config.yaml
encoder_parallel_block: false
encoder_moe: "top_k"
encoder_kv_group_size: 2
adamw_lr_other_params: 0.00079
lr_schedule: "cosine"
adamw_weight_decay_other_params: 0.01
Rows from block 2 of the encoder of a small masked spectrogram model, named by matrix and row number. Rows with one number belong to one neuron. Each number is 128 + 24 x the weight over its row's rms, rounded and kept within 0 to 255. All counts start at 0.
Before each neuron's rows are labels from the 100 clips, of 14848, where the neuron reaches its largest size: "peak in band" is the frequency band that holds the peak. Only what is clearly more common there than usual is listed. The data: struck, bounced, scraped and rolled objects made by modal synthesis. In brackets: how many of the 100.
# gate: MLP gate (encoder.blocks.2.mlp.gate.weight, 480x160), inputs 0-159
# fc1: MLP up (encoder.blocks.2.mlp.fc1.weight, 480x160), inputs 0-159
# fc2: MLP down (encoder.blocks.2.mlp.fc2.weight, 160x480, transposed), outputs 0-159

peak in band: 1000 to 2000 Hz (98)
gate.150 [132  99 141  86 147 149 165 149  92 121 141 137 120 124 114 126 120  86 109 169 112 125 108 150  90 162 109 153 142 165 145 135 134  73 123 138 129 147 128 109 128 105 175 150  85 147 145 126 127  77 116 127  87 164 133 120  85 123 167 161 121 101 144 109  84 157 118 129 132 122 166 114 123  81 125 128 172 134 140  82 151 155 113  91 118 156 128 107 113 118 136 186 168 107 105  95 117 130 124 105 152 115 118 147 161 120  91 158 164 154 130 164 136 119 128 174 124 148 125 102 135 118 125 144 137 121 152 145 119 149 156 161 133 109 136 155  99 107 142 143 102 158 135 147 141 112 104 124  91 119  73  97 148 125  84 138 121 143 148 141]
fc1.150 [145  91 109 163 149 101 132 138 149 117 119  99 110 154 125  87 132 119 105 155 140 171  97 143 147 116  99  87 127 139 125 151  85 156 180 100 133 155 162 134 112 150 162 135 146  96 133  92 160 160 151 132 179 147 159 160 122 130 110 113 106 119 142 135 140 135 128  79 119 129 117 147 101 139 102 143 142  97 140 112 147 135 101 128 130  96 192 130 121 107  89 119 118  85 145 121 139 101 150 159 143 137 148 108 115 143 167 158 102 118 154 114  96 124 103 140 133  66 119 157  71 118  89 150 135 137 122 110 143 111 100 171 151 146 147 121 141 104 115 138 123 106  89 106 121 161 182 128 156 126 141  88 104 112 117 137 113 118 107 137]
fc2.150 [132  98 160 115 133 156 164 120 111 129 149 102 116 132 114 155 147 122 106 137 125 116 123 114 161 165 128 123 141 116 129 141 144 125  89 114 117 111 127 151 130 114 162 137 118 173 129 100  90  96 155 107  78 113 152 150 142 132 136  93 169 110 122 144 143 121 126 142 160 101 125  91 176 150 161 146 136 154 130 126 135 119 145 160 120 125 145 140  86 114 149 110 168 159 159 159 123 145 126 101 120  70 125 133 176 137 108 105 139 112 119 141 108 190 164 121 112 136 147 112 131 122 150  92  83 143 103 119 118 134 131 139 132 114  85 129  87 114 171 106  99 128 124 197 118 104 135 123 141 113 114 115 117  45 123  68 133 147 135 107]

peak in band: 250 to 500 Hz (82)
gate.403 [167 100 103 142 150 150 141  96 155  83 159  95 109 163  97 128 120 118 121 137 156  84 116 131 136 126 125 121 111  87 103 136 124  98 125 111 114 131 120 116 148 123 106 122 117 119 127 140 122 141  89 138 146 130 107 185  86 180 150 113 120 127  96  97 136 153 129 161 114 125 120 133 174 151  97 103 110 134 182 126 122 166 149 113 105 133  89 124 125 100 139 142 121 111 138 115 108 131 168 118 153 122 138 154 120 109 137 166 139 145 121 108 160 130 143 137 148 126 123 130 136 123 133  73 169 120 138 132  99 169 200 115 165 138 114 153 139 132 100 147  89 149 118 151  98 123 184 113 120 142  85 159  78 100 172 122 119 158  92 136]
fc1.403 [ 92 126 141 148 117 155  82 132 147 134  98 143  75 151 128 131 132 149 123  96 113 158 127 122  98 106 168  81 162 179 165 123 150 144 138 118 138 170 135 144 114 214 126 128 135 141 121 124 111 115 132 134 121 128 172  84 107  92  90 118 135 106 127 168 118 103 143  86 147 105 154 125 106 116 135 127  96 159 116 178  83 125 109 153 123 130 144 156 145  89 115 148 132 152 147 129 145 117 117 129 129 155 117 119 129 127 156 125 121 107 150  92  73 152 140  96 129 114 131 137 102 152  96 147 103 127 123 131 125 171 123 129 130 124 175 136 110 107 129 135 150 148 131 162 100 140  85 168 134  98 120  88 103 172 102 145 118 100 127 117]
fc2.403 [153 134 112  97 138 111 123 111 112  97 114 159 128 100 138 123  88 149  86 174 140 135 128 143 129 123 103 137  74 128 105  95 102 128  94 147 166  95 197 112 139  87 159 158 131 117 112 122 130 133 144  95 150 174 117 159 125  91 119 126 128 141 120 125 174 150 121 123 119 140 128 110  97 159 150 135 130  88 151 131 125 104 171 141 148 162  97 103  82 138 159 109 106 109 130 139 116  84 144 132 155 124 118  88 135 120 144 160 148 140  95 171 150 141  90 182 127 121 139 141 118 116 134 165 135 129 117 124 178 115 149 144 147 108  88 118 131 109 136  76 128 162 140 117 143 139 161 114 107  91 143 126 162 163 131 104  85 125 145 130]

peak in band: 1000 to 2000 Hz (100)
gate.169 [132 145 122 118 122 151 111 129 184 137  89 146 144 139 117  91 131 127 147 115 121 123 124 120 133 120 150 149 134 140  94  80 123  95 105 146  65 147 117 149 132 154 128 116  99 142 146 112 149 130 135 142 158 129 144 159 114 151 109 136  86 110  95 102 129 153 154  87 136 105 139 167 111 128  94 130  83 130 170 150 134 135 114 146 107 143 124 113  97 118 128 132 102 118 159 128 119 144 143 117 100 171 132 140 135 157 113 132 128 167 165 205 116 158 111 109 142 124 134  75 137 106 129 137 114  80 114 171 147 165  97 143 106  76 167 145 148 141 115 136  79  74  95 163 155 115 129 144 117 127  67 140 115 146 117 140 121 142 115 125]
fc1.169 [ 80 151 123  87 161 128 133 168 126 113 140  96 171 106 124 151 161 110  73 131 110 135 121 106 104 117 116 136  89 127 126  79 135 101 127 138 150 134  90 143 152 171 132 158 150 116 144 111 131 102 151 113 144 107 148 163 108 120 125 149 111 172 136 122 117 125 166 170 134 136 139 132 110 119 117 117 137 155 135 138 172 150  92 128 104 133  91 164 160 150 101 130 149 122 114 151 136 125 119 128 143 164 105 159 107 158 134  87 114 114 142 119  99 136 150  92 101 153 156 119 115 116 103 165  99  93 115 109  84 117 138 153  85 118 150 153 182 154 131 127 101 132 127 125 139 102 148 187 103 125 132 114  92 144 119 148 176 171  93 109]
fc2.169 [ 72 131 133 147 148 147 186 141 110 135 135 122 152 141  95 153 137 136 100 120  98 123 117 130 111 152  98 105 163 129 182  97 135 127 142 135 159  99 109 107 100 134 148 157 118 130 143 138 110 136 159 127 100 127 163 103 124 140 120 120 159 111 160  87 134 102 138 174 113 110 159 109 132 108 152 155 175 167 113 131 132 100  91 136  83 120  91 109 135 123  77 141 120 134 114 142 153 117  92 131 141 160 149 131 130 111 110 117 122 109 165 146 154 136 125 116  89 127 141 112  90  96 142  97 150  92 131 146  86  71 102 118 115 146 104 124 139 107 129 159 138 136 101 135 112 132 178 173 128 124 154 130 145 112 173 169 182 114 135 161]

peak in band: 250 to 500 Hz (80)
gate.303 [107 138 123 174 131 122 135 138 151 108 107 108  74 121 130 134 123 142  93 118  63 126  99 135 145 146 144 137 163  99  96  96  99 130 105 114  87 130  77 146 122 152 143 121 120 142 112 122 135 150 141 132 162  95 121  99  97 100 119 107 128  80 141 114 140 138 139 125 118 133 118 117 127 155 161 165 126 135 109 124 111 107 129 160 133 109 119 130 124 142 107 142 166  85 165 152 144 131 185 158  87 140  91  92 166 144 158  96 124 131 110 134 132 132 109 127 148 151 165  96 103 130 197 149  86 142 137 176 132 166 112 166 155 164 113 129 117 157 130 113 132 114 154 113 120 181  86 142 123 101 119 119 103 138 107 139 156 128 161 112]
fc1.303 [144 125 105 144 127 127 133 147 171 129  97 121  89 126 159 184 117 140 112 138 148 123  99 160 115 133 137 122 147  89 143 107 154 139  57 131  84 137 119 136 133 151 150 115 116 144 131 156 168 140 135 107 132  83 124 140  86 111 105  63 107 128 154 110 152 124 120  93 108 169 154 132  91  77 180 128 140 140 151 123 108 150 146 110 128 129 104 116 109 127 118 154  77  82 124 153 148 130 157 119  93 111 113  74 181 145 133 122 117 163 128 129 164 102 119 132 130 117 115 136 147 110 171 144 122 101 106 135 138 123 106 141 156 125 109 175 138 167 135 120 129 114 149 153 110 129 103 182 125 129 131 108 112 161 124 109 162 129 123 100]
fc2.303 [133 128 121 136 124 132 155 118 111 142 132 142 119 134 112  82 185 133 146 115 129 127 139 105 117 138 117 113 157 141 145 170 125 139 134 100 144 119 105 127 144 135  98 120 133  90 127 117 145 124 143 192 113 128 109 102 148 157  94 197 137 123 108 153  81 154 121 133 161  78 151 135 150 133  81  98 143 128 126 107 139 117 123  98  98 135 140 131 126  71 109 163 187 129 127 109  90 153  88 177  91 147  96 154  96 121 110 125 164  76 116  80 128 128 147 118 140 141 134 132 106 147  81 106 192 139 102 165 127 107 143 145 123 159 136 136 108 126 135 108 147 146  88 129 141 140 144 112  93 130 135 149 122 144  99 107 135 150 145 149]

peak in band: 1000 to 2000 Hz (58)
gate.243 [124  84 152 128 167 129 113 121 195 134 137 118 138 142 109 122 135 113  96 138 131  87 104 138 159 120 129 141 104 115 101  82 139 133 100 150 125 162  93 120 123 120 121 131 148 118 141 157 106 153  74 151  79 127 174 165 132  94  99 122 108 164 126  83 139 138 125 137  93 107 107  71 105 129 135 159 132 139 105 132 160 121 132 125 162 135 145 131 130 160 143 155 124 151 123  93 146 168 157  92 149 163 137  66 129 126  99 126 147 119 179 147 115 137 182 116  98 146 111  85 122 126 122 160 139 109 124 134 106 133 137 137 103  94 136 171 135 163 148 106 113 153 114 128 107 120 106 113 152 100 133 101 172 119 136 140 149  89 116 105]
fc1.243 [126 164 116 109 117 135 120 138 147 132 156 123 140 132 163 105 178  95 136 141 117 119 166  67 113 147 163 104 160 100 157 112 134 124 145 150 135 155 135 155 122 113  84 105 136 138 145 158  89 114 149  94 141 110 113 126 160 117 161 119 152 134  88 176 182 117 133 129 133 146 135  99 158 114 104 145 151 111 153 156 140 112 130 146 115 150  91 139 140  97 123 100 133 116 139 112 139 107 113 131 149 109 121 130 107 132 104 110 131 168 144 155 154  96 114 151 134  75 137 103 149 118 105 146  88 131 140 116 186 109 102 120 119  76 171  79 179 136  97 136 123 127 174  95 137 127 165  95 115 117 114 168 122 126 140 107  88 128 162 117]
fc2.243 [126  99 105 161  96 168 128 133 143 109 135 146 158 134 128 122  97  97 136 114 130 142 145 140 106 139 132 142 141 150 123 121 141 137 164  97 144 114 166 134 135 123 169 106  94 133  95  91 119 147 128  98 118 140 134  96 123 127 134 115  99 124 136 128 151 167 105 130 169 154 122 153  65 106 143 146 142 124  78 108 115 113 105 137 145 101 126 161  98 131 105 129 168 154  84 134 102  98 128 163 140 145 158  93 139 135 115 153 124 166  65  99 140 122 115 142  67 164 111 139 111 132 118 102 110 153 126 142 100 178 152 151 106 166 109 151  72 111 147 117 123 124 112 138 143  99 144 111 109 197 102 142 135 153 113 164 163 108 121 148]

peak in band: 250 to 500 Hz (76)
gate.167 [100 104 114 172 104 134 142 121  90 138 173 185 154 150 138 128 135 129  91 136 154 139 120 123 152 111 121 141 127 156 105  99 125 152 170 111 138 159 109 122 164 133 115 163 102 137 143 138 154 176 131 170 159 172 155 102 119 141 129 144 101 158  89  60 149  90 112 148 123 145 140 115 100  94  99 137 113 118 112 121 119 106 106 134 140 132 134  87 148 135 118 142 101 101 166 151 121 143  88 115 118 136 104 131 154  93 158 100 127 118 110 100  95 149  97 169 102 107 130 132  78 139 114 196 100 154 121 118 137 131 117 164 146 116 124 108 156 129 124 123 163 139 128 147 151 118 146  81  87 135 122 111  94 117 125 135 129 118 165 141]
fc1.167 [152 168 185 102 167 125 116 144 151  76 180  92  87 105 123 133 123 109 140 131 100 147 127 162 139 153 110 122  94 131 139 159 108 106 131 114 127 131 169 135 111  93 135 112 148 118 132 141  86  68  97  83 104 105 117 116 139 114 141 117 152 104 134 173 103 151 124  93 133 110  75 135 167 114 154 109 147 151 135 136 139 166 128 144 122 137 115 172 141 116 132 116 176 146 127 117 151 135 136 139 151 122 132 179  98 169 123 166  99 134 131 161 132 143 150  91 170 141 114  89 178  96 121 111 148  95 126 155 103  97 111  92 131 159 128 140 126 117 148 132 136  95 120 100 122 154 125 120 138  90  97 129 133 130 131 117 144 119 109 113]
fc2.167 [125 118 132 110 122 158 127 132 155 110 166 162 125  92 121 162 137 126  99 153 103 150 159 169 119 105 123 122 110 134 119 112 130 136 157 135 106 144 141 140 113 120 143  99 134 148 153 154 147 128 194 134 187 121 147  91 138 130 119 144 115 139 143 189 125  78 111 140 161 135 138  97 115 128  85  94 101 103 147 139 153 124 131 139 128 142 105 115 121 126 103 103 102  82 142 106 102 117 149 181 108 148 113 163 149 107 162 110 139 162 133 129 112 159 103  74 127  71 140 171  99 145 146 147 124 127 135 138 150 135 124 126 155 138  72  92 145 113 164 142 128  61 133 145 113 116 142  93 121 124 125 101 111 119  95 146 149  87 150 115]

peak in band: 2000 to 4000 Hz (53)
gate.250 [170 114  95 150 163  76 146 161 153 130 119 148 122 124 133 140 123 165 130 155 145 103  79 164 110  94 174 185 117 138  76 159 115 152  87 130 149 142 142 140  87 166 110 177 146 136  80 135 153 116 152  94 129 111 150 160 112 156  96 141 136 126 116 128  91 126  97 165 133 111 124 143 145 140 144 111  87 125 122 123 103 119 133 120 165 100 118 146 117 114 169 125  95 111 100 132 136 101 113 116 103 146  99 121 142 103 154 127 125 130 138 177 132 161 167  80 116 135 145  82 103 139 143  95 126 109 110 139 145 123 130  90 110 136 131 136  62 103 134 108 145 162  95 131 164 137 124 126 146 120 114 123 114 131 132 146 139 126 130 159]
fc1.250 [121 115  78 158 161 116 155 153 168 143 152 137 137 130  91 144 157 169 110 144 139 132 114 131 137  99 120 123 141 137 102 136 124 142 102 105 135 182  94 107  89 126 118 157 138 129 105 164 162 139 139  97 117  95 150 122 123 112  91 116 149 134 130 143 106 101 110 167 139  87 149 141 148 107 128 108  72 127 123 117 135 115 107 119 182 129 116 111 117 118 166 158  90 114 113 139 143  90 106 106 108 144 122 121 101  70 140 133 106 155 131 191 153 171 131 112 119 125 177 125 110 119 154 138 160 136 114 131 184 135 134 122  75 166 101 109  83 149 102 145 113 142  98 115 130 111 109 143 127  92 103 119 134 106 122 125 146 151 108  84]
fc2.250 [133  99 144 108 113 158 183  98 140 131  77 172 124 125 119  98  86 108 171 162 169 139 130 162 111 152 127 169 114 107 140 115  89 144 124 132  97 105 128 104 150 121 118 108 164 125 158 164 124 146 135 109 145 113  98 114 134 125 128 100 143 148 118 149 105  97 156 129 155 149 137 142 158 180 121 115 169 154 132 131 102 105 122 107  94 155 146 120 108 169 126 110 130 128 179  99 117 139  94 116 124  95  66 169 192 133 133 136 134 133 108  87 101 114 108 118 142 137 129 152 135  93 167 140 137 101 132 117 116 108 144 142 122 110 120 116 144 123 153  69  89 128 151 135 116 111 141 146 115  84 106 121 149 140 145 161 107 138 149 152]

peak in band: 1000 to 2000 Hz (69)
gate.416 [139 153 113 172  93  85 132  96 118 153 110 103  77 129 133 107 166 121 139 123 135 154 110 146 174 104 134 116 100 110 125 121 111 120 144 104 143 137 145 105 143 158 134 137 120 150 196 138 181 100 143 123 104 123 153 139 151 113 147 129 153 159 127 134  84 115 142  81 109 171 104 132 129 162 162 130 124 112  64 109  88 131 149  79 151 140 115 135 132 120  89 128 168  90 158  94 147 152 143 147 116 146 137 159 114 144 142 151 143 142  80 120  94 135 136 137 123 156  71 120 113  94 157 126 110 134 104 150 144 121 126 109 154 116 157 133 128 114 147 138 156 129 164 132 116 172 129 119 122 146 144 172 135 146 154 134 125  91 169 131]
fc1.416 [111 128 118 136 121 110 148  70 145 172 120 123 127 115 129 104 120 149 121 137 120 177 122 104 141  95 151  86 126 123 126 118 110 162 105 106 126 118 122 100 133 167 146  99 120 150 133 113 187 101 108 175 124 154 124 142 148 114 150 128 119 145 203 109 120 118 147 111 147 112 130 105 135 170 167 105 130 179 134  97  97 154 137  85 147 158 143  86  94  94 115  97 157  97 188 135 145 114 126 137 113 121 112 148 158 124 102 158 130 119 108 130  99 144 122 115  92 151 112 133 138 110 125 152 110 109  83 116 179  79 144 149 130 135 122 108 123  89 102 103 137 136 171  95 175 127 109 119 141 134 133 137 127 123 148 109 114 108 164 149]
fc2.416 [138 116 133 125 130 125 104 160 100 132 152 132 174 133 113 176 102 174 128 158 134 107 104 102  94 145 157 135 120 131 122  90 121 126 112 148 144 124 137 125 123 143 147 148 158 132 119 152 105  93 169  86 141 154 104 128 126 124 124 113 104 110  87 154 150 156 176 120 143 114 134 170 130 116  92 107 106 115 167 121 136 140 116 125 103 117 148 113 138 164 164 112  90 191 108 107 146 130  98  58 193  95 180  98 117 137 130 121 124 127 155 134 168 132  81 137 144 136 156 118 130 128 107 132  86 103 169 147 126 124 128 115 157 141  98 124 159 106 108 104 128 131 128 148 123  82 124 144 119 129 106 114 130 108 103 129 178 161 122  87]

peak in band: 250 to 500 Hz (93)
gate.418 [137 116 143 125 130 122 138 133 120 141 164 106 125 140 110 146 152 141 126 131 138 138 109 163 152 139 118 115 108 111  92 119 110 190 151 145 140 129 159 143  59 110 187 109 146 125 134 130 130 143  99 110 169 142 165 105 113 132 139 148 115 105 112 105 104 177 155 124  74 124  96 123  92 139 119 152 126 208 178 101 121 153 156 127 100 150 120 152 154 153 110 129 120 124 116  87 118 114 125 123 135 149 113 116 115  89 142 122 170 130  85 129 121 142  86 141  93 105 138  89  99 141 138 149 144 128 158 137 142 123 136 134 153 159 147 111 127 104 172 126 130 150 184 116 109 137 136 174 134 105  63 105 137 145 107 150 143 131 149 121]
fc1.418 [128 124 114 153 101 134 166 115 100 120 130 100 118 128 131 163 136 114 145 114 147 166 147 174 104 133 144 103 142 138 153 137  73 164 106 114 132 153 172 105 113 117 162 117 138 107 133 131 117 125 102  99 152 158 139 133 142 170 144 163 134 133 103 138 115 151 116 117 130 145 107 154 110  96  91 150 133 160 148 102 130 169 115 114 123 179 110 156 142 144 173 125 114 105 114 124 114  97  93 132 120 166 132 105 125 122 139 111 139 139  89 146 113  97  83 153 110  84  96  88 134 122 131 114 122 151 177  93 102 164 153 143 150 160 135 149 132 124 179 124  72 127 148 128 150 178 139 141 109 144  86  78 148 131 139 144 159  88 113 102]
fc2.418 [121 119 118 138 143 114 126 142 115 107 167 142  63 160 119 141 115 144 189 116  96 111 119  86 135  80 144 179 123 146 152 103 162 129 102 125 164 129 159 123 110 163 121 132 132 139 113 150 153 106 102 130  64 114 135 115 123 112 136 130 129 153  73 117  97  80 128 149 136 103 107 108 146 129 100 169 142 116 152 141 148 106 166 131 124 107 154 123 153 143 112 125 127 109 131 134 142  62 138 142 166 144 116 126  49 161 153 152 129 163 125 103 129 146 130  89 141 129  99 120 112  90 114 131 163 142 133 129 127 125 117 136 115 123 139 140 130 155 123 152 134 131  94 139 109 119 127 124 141 109 134 190 162 105 151 147 103 129 121 186]

peak in band: 1000 to 2000 Hz (64)
gate.190 [103 157 130 146  93 125 137 138 153  81 199 136 108 124 140 117 135 101 116 126 134 136 135 134 153 133 174 134  99 135 123 154 155 153 111 115  94 136 152 139 140 148 137 141 137 124 114 103 113 115 122 159 129 106 138 133 106 111 136 165 118  96 123 136 131 130 105 194 119 120 121 148 122 108 165  99 105 170 121 143 116 144 125 147 154 108 134 167 162 155  99 125 149 151 134 109  93 105 139 156 114 133 159 149 130  83  53 149 156  99 150 153  79 181 146 106 122 102 118  89  92 135  76 132 143 136 176 132 140 123 140 121  93 145 118 108 101 103 161 123 128 133 112 131  88 134 108 108 146 123 116 118 145 114 165 178 117  89 104  97]
fc1.190 [135 106 149  91 131 113 153 125 121 132  86 118 117 124 121 163 122 152 136 116 133 116 165 111  88 152 118 107 155 108 134 118 118  72 122 129 175 135 154 145 124  96 105 122 121 150 164 148 102 153 149  78 130 150 139 150 124 150  84 103 144 158 176 144 133 107  81  96 123 190 161 117 141 154 108 139 140  95 156 142  77 162 139 120 154 129 109 141 118  93 150 161  90 123 123 206 110 125 130 116 117 152 112  96 134 156 143 120 149 167 138 104 130 136  99 119 144 176 149 145 121 139 145 101 119 117  81 127 128 104 121 140 156 147 108  97 131 150 136 141 117 103 131 117 169 124 139 133 122 120 127  98 114 128 126 126 112 183 160  80]
fc2.190 [148 145 130 114 129 106 163 114 149 128 145 131 124 110 175 148 117 122 140 147 128 110 112 174 145 119 127 142 133 113 133 136 134 113 102 117  97 124 106 130 158 147 114 123 108 118 148 115 155 141 133 129 142 168 116 136 142 125 132  85 129  57 147 146 132 116 131 147 162 117 146 118 138 149  85 130 149 149  84 142 153 157  78 143 138 111 103 116 130 112  87 134 141 116 130 147 111 126 122 121 140 127 128 188  88 118 117 158 178 100 114 157  82  92 115  95 174 147 101 150 134 108 165 130 103 136 126 118 143 147 158 123 150 101 149 160 147 117 186  85 144 163 121 143  47 118 107  98 109  97 102  81 126 140 130 118 173 150 113 159]

peak in band: 1000 to 2000 Hz (51)
gate.57 [142 123 146 127 127 119 105 122 126 101 149 141 157  95 147 104 146  86 108 164 135 143 102 140 106 125 100 171 122 163 117 162 154 119  96 129 119 128 100  96 138 138 129 167 104 130 108 141 140 135 139 146  91 153 112 137 140 137 164 121 111 113 118 138 119 130 102  90 146 143 128 169 109 113 147 123  65 143 130 110  77 153 121 136 131 115 106 135 132 164 155 117 122 126 169 162 133 125 123 134 117 144 142 149 110 101 197 125  87 112 129 147 143 118 160 107 136 145 119 128 136  88 104 140 117 120 105 199 160 183 121 117  83 113 109 156 113 165 131 153 119 168 115 124 134 143 128  88  94 112  57 118 111  81 148 145 122 122 118 180]
fc1.57 [166 182 136 114 123 103 133 151 141 148 134 122 162  95 107 123 144 111 115 104 147 146 156 102 130 160 164 127 106 142 119 107 138 130 150 123 103 122 138 149 124 183 192 112 138 104 146  70  98 170 129 147 114 153 185 144 164 151 114 151 128 163 148 106 158 126 139 139 122  94  67 133 123 111 136  90  90 122  88 151 124 116 154 138 137 140  96 104 160  71 107 136 124  84 126 144 134 103 142 120 130 108  75 140 125  90 103 148 144 189 155 142 148 130 130 111 118 147 126  88 102 112 114 123 107 114 123 125 111 138 150 138 159 142 162 150 134 117 160 124 134 134  98 154 101 135 115 142 140 106 122 121 118 162 112 129 164 159 123 103]
fc2.57 [122 109 122 151 126  86  99 111 142 106 170 116 142 115  81 126 127 116 145 131 112 145 155 115 158 163 157 112 110 148 159 119 130 137 133 126 140  94 126 100  98 130 128 105 103 131 103 109  82  99  88 125 138 129 125 136 126 148 158 125 112 130 129 137 107 132  84 100 140 156  92 146  97 149 119 159 142  82 103 126 164  63 127 138 145 159 114  84 140 149 157 155 104 161 116 122 131 113 113 164 108 121 165 131 135 126 117 159  89 107 107 110  99 173 170 134 113 156 168 159 116 166  82 137 133 119 101 122 140 149 155 158 113 143  79 150 164 138  90  78 112 135 132 147 146  93 147 127  99 149 150 151 122 139 147 132 168 133 150 170]

peak in band: 1000 to 2000 Hz (64)
gate.331 [152 125 161 158 170 132 122 114 130 137 111 130 131 136 127 139 118 177 135 146 116 143 121 142 101 136 169 112 149 111 159 157  97 100 113 114 133 158 143 115 106 174 144 112 138  82 109 126 142 108  80 145 103 134 159 161 113 131 111  97 127 154  95 152 107 121 137  94 106 127 134 144 164 145 108 150 111 126 147 112  81 134 123 102 156 116 107 145 100 140 176 171 122 124  96 140 121 126 165 143  91 102 132 116 123 148 144 106 131  99 129 136 132 122 117 120 102 179 117 129 158 136  88 141 141 102 136 121  82 161 126 116 128 105 169 137 170  90 128 115  88 120 161  64  85 129 165 162  87  95 140 140 151 126 122  98 166 182 125 122]
fc1.331 [111 154 114 129 130  98  83 126 131 148 145 110 101 100 112  99 122 150 122 143 123 113 101 134 147 104 115 136 104 132 146 146 136 179 117 123 131 141 114 124 135 135 151 146 168 144  98 116 123 170 145 133 161 137 111  91 117 102 146 153 138 107 152 149 143 178  87 132 151 153 132 132 128 144 117 135 107 123 110  94 122 116 122 110 103 142 157 118 146  89  88 105 139 107 124 176 145 174  99 130 144 135 132 143 140 105 145 175 109 158 133 138 169  84 148 120 113 109 167 147  99  99 127 147 124 107 148 132 113 143 134 153 109 172  78 129 103 132 114 118 109 118 140 210 176 186 124  82 103 162 105  95 130 117 135 156  78 113 147 155]
fc2.331 [141  97 126 143 148 166 126 141 133 130 124  95 153 168 135 116 117 118 143  93  99 147 165 120 159 183 123 141 155  76  91 132 142 111 124 117 167 109 145 101  88 120 111 120 142 111 118 137 140 123  74 136 131  94 132 127 142 140 148  99 147 130 125 129 156 106  94  89 131 149 152 110 120 124 120 172 124 101 113 109 101 134 146 134 114 102  95 138 135 136 142 159 151 157 106 144 101 141 179 160 147  75 160 118 127 184 153  88 137 118 176 119 159 167  84 131 106 177 124  98 130 148  87 131 127 110 153 161 133 142  91 121  88 136 139 110 114 124 156 106 145 134 119 129 100 110 171 132  96 151 148 162 142  98 117 134 116  90 121 101]

peak in band: 250 to 500 Hz (71)
gate.334 [150 109 134 136 116 165 113 111  55 126  94 169  75 147 113 125 163 152 129 127 124  97 138 148 102 142 143 115 161 102 143 136 148 123 142 104 107 119 107 160 162 170 120 136 133 168 166 166 111  87 118 107  99 121 164 124 147 120 149 110 118 156 116 117 123 139 110 168  89 147 133 120 184 156 127 150 141 106 116 104  92 120 133  95 131 136 143 151 135  85 132 157  84 146 136 135 132  92 117  87 148 121 152 137 113 113 110 152 155 153 135  83 110  92  99 167 123 137  80 129 131 133 153 117 128 133  98 127  87 122 147 135 165 147  99 123 167  97  85 123  97 140 106 121 131 119 116 119 128 120 133 116 131 124 142 187 104 151 138 168]
fc1.334 [149 101  76 131 118 143  81 121 125 166 125 108 150 151 149 137  74 116 161  61 154 109 103 137 139 134 146 100 100 120 145  82 114 174 109 137 131 125 114 138 175 136 127 135 110 115 137 124 128 100 124 167 116 113 110 155 130 177 109 132 147 145 111 128 143 123 135 144 162 138 143  97 136 125 130 140  83 108 167 113 150  86 108 141 139  85 143 106 135 109 131  94 140 127 148 154 112  85 111 133 108 128 157 141 133 135 123 138 111 141 129 145  92 116 118 128 110 160 135 126 122 102 177  91 128 144 132 113 118 102 112 164 113 203  99 139 130  84 156 122 163 105 139 113 134 157 151 114 133 158  98  87 140 127 154 142  83 172 170 137]
fc2.334 [136 125 133 162 178 102 182 111  97 134 131 111 122 133 137 144  86 118 125 143 127 142  76 109 183 129 128  95  74 154 112 132 144 147 130 125 123  80  99 133 137 129 104 136 119 138 120 138 143 132 102 122 110 137 120 118  99 149 114 123 146 117 120  85 128 141 144 117 139 140 117 142 142 112 156 203 107 115 174 106 127 113 119 147 182 126 137 189 147 181  98 140 135 131 155 183 101 137  99 100 118  94 118  90 107 138 102 152 108 135 116 129 141 102 140 142 140 172  91 138  99 129 143 125 131 124 104 124 124 116 116 130 113 162 147 168 120 156  90 107 148 154 128 109  94 146 109 123  95 165  81 103 166 119 144 116  98 137 113 152]

peak in band: 250 to 500 Hz (62)
gate.386 [139 172 124 117 107 114 115 107  84  87 147 166  99 145 125 153 113 145 112 120 144 115 150 131 152 150 115 144 108 157 112 152 148 119 112 133 141  89 172 105 152 154  94 143  99 144 125 136  68 167 129  83 134 126 100 134 158 201 147 114 152 182 101  88 125 161 158 140  89 133 136 150 101  76 105 130  89 137 113 118 143 141  95 143 152 143 110 150 120 134 141 162 121 131 122 119 138 116  71 107 121 137 107 119 112 133 137 120 108 159 101 121 169 102 146 128 127 108 153 135 156 137 118 122 154 155 132 125 135 133 106 158 154 133 116 193 132 153 122 133 131 128 122 117 142 147 101 103 124 121 106 128 102 146 131 141 123  52  93 116]
fc1.386 [147 107 101 136 139 153 169 129 126 111 128 140 118 149 131 138 133  88 114 148 165 157 105 172 105 120 150 143  98 161  99 110 153 118 110 133 148 100  94 112 140 159 108 172 109 128 176  93 125 134 117 135 148 145 152 144 155 122 107 135 137 101 151 159 150 126 144 148 154 147 154 134  97 113 142 153 125  81 107 151  89 128  88 155 136 174 109 177 110 132 101 103 101 129 156 171  97 119 146 157 114  91 155 129 158 118 140 117 167 128 124 157 118 148 134  80 158  95 121 140 161 111 164 101 114  98 111 148 129 105  87  87 124 104 105 175 143 121 113 140 102 132 170 116 147 143 113 127 103 123 144  88  93 134 138 101 166  98 134  99]
fc2.386 [143 156 101 131 106 143 120 148 134 111  81 116 154 130 117 168 108  86 179 151 129 143 144 131  77 103 136 150 118 149 141 144 120 163 148 135 135 111 191 123 132 138 138 190 111 174 198 117 142 139 164 156 165 160 118 182 134 109  98 133 118 163 124 134 103 131  82  91 115 153 145 113 118 106 123 107  82  96  98 128 147 112 112 139 136 100 127 126 114 105 153 105  79 108  99 150 108  64 140 156  96 147 124 131 147 132 137 114 147 120 132 130 153 116 159  77 102 124 105 100 123 173 107 113 107 102 125 120 149 121 127 145 134 132 159  90 134 129 122 124 132 114 145 110  92 121 126 121 132 136 129 140 135 122 177 147 127 128 123 128]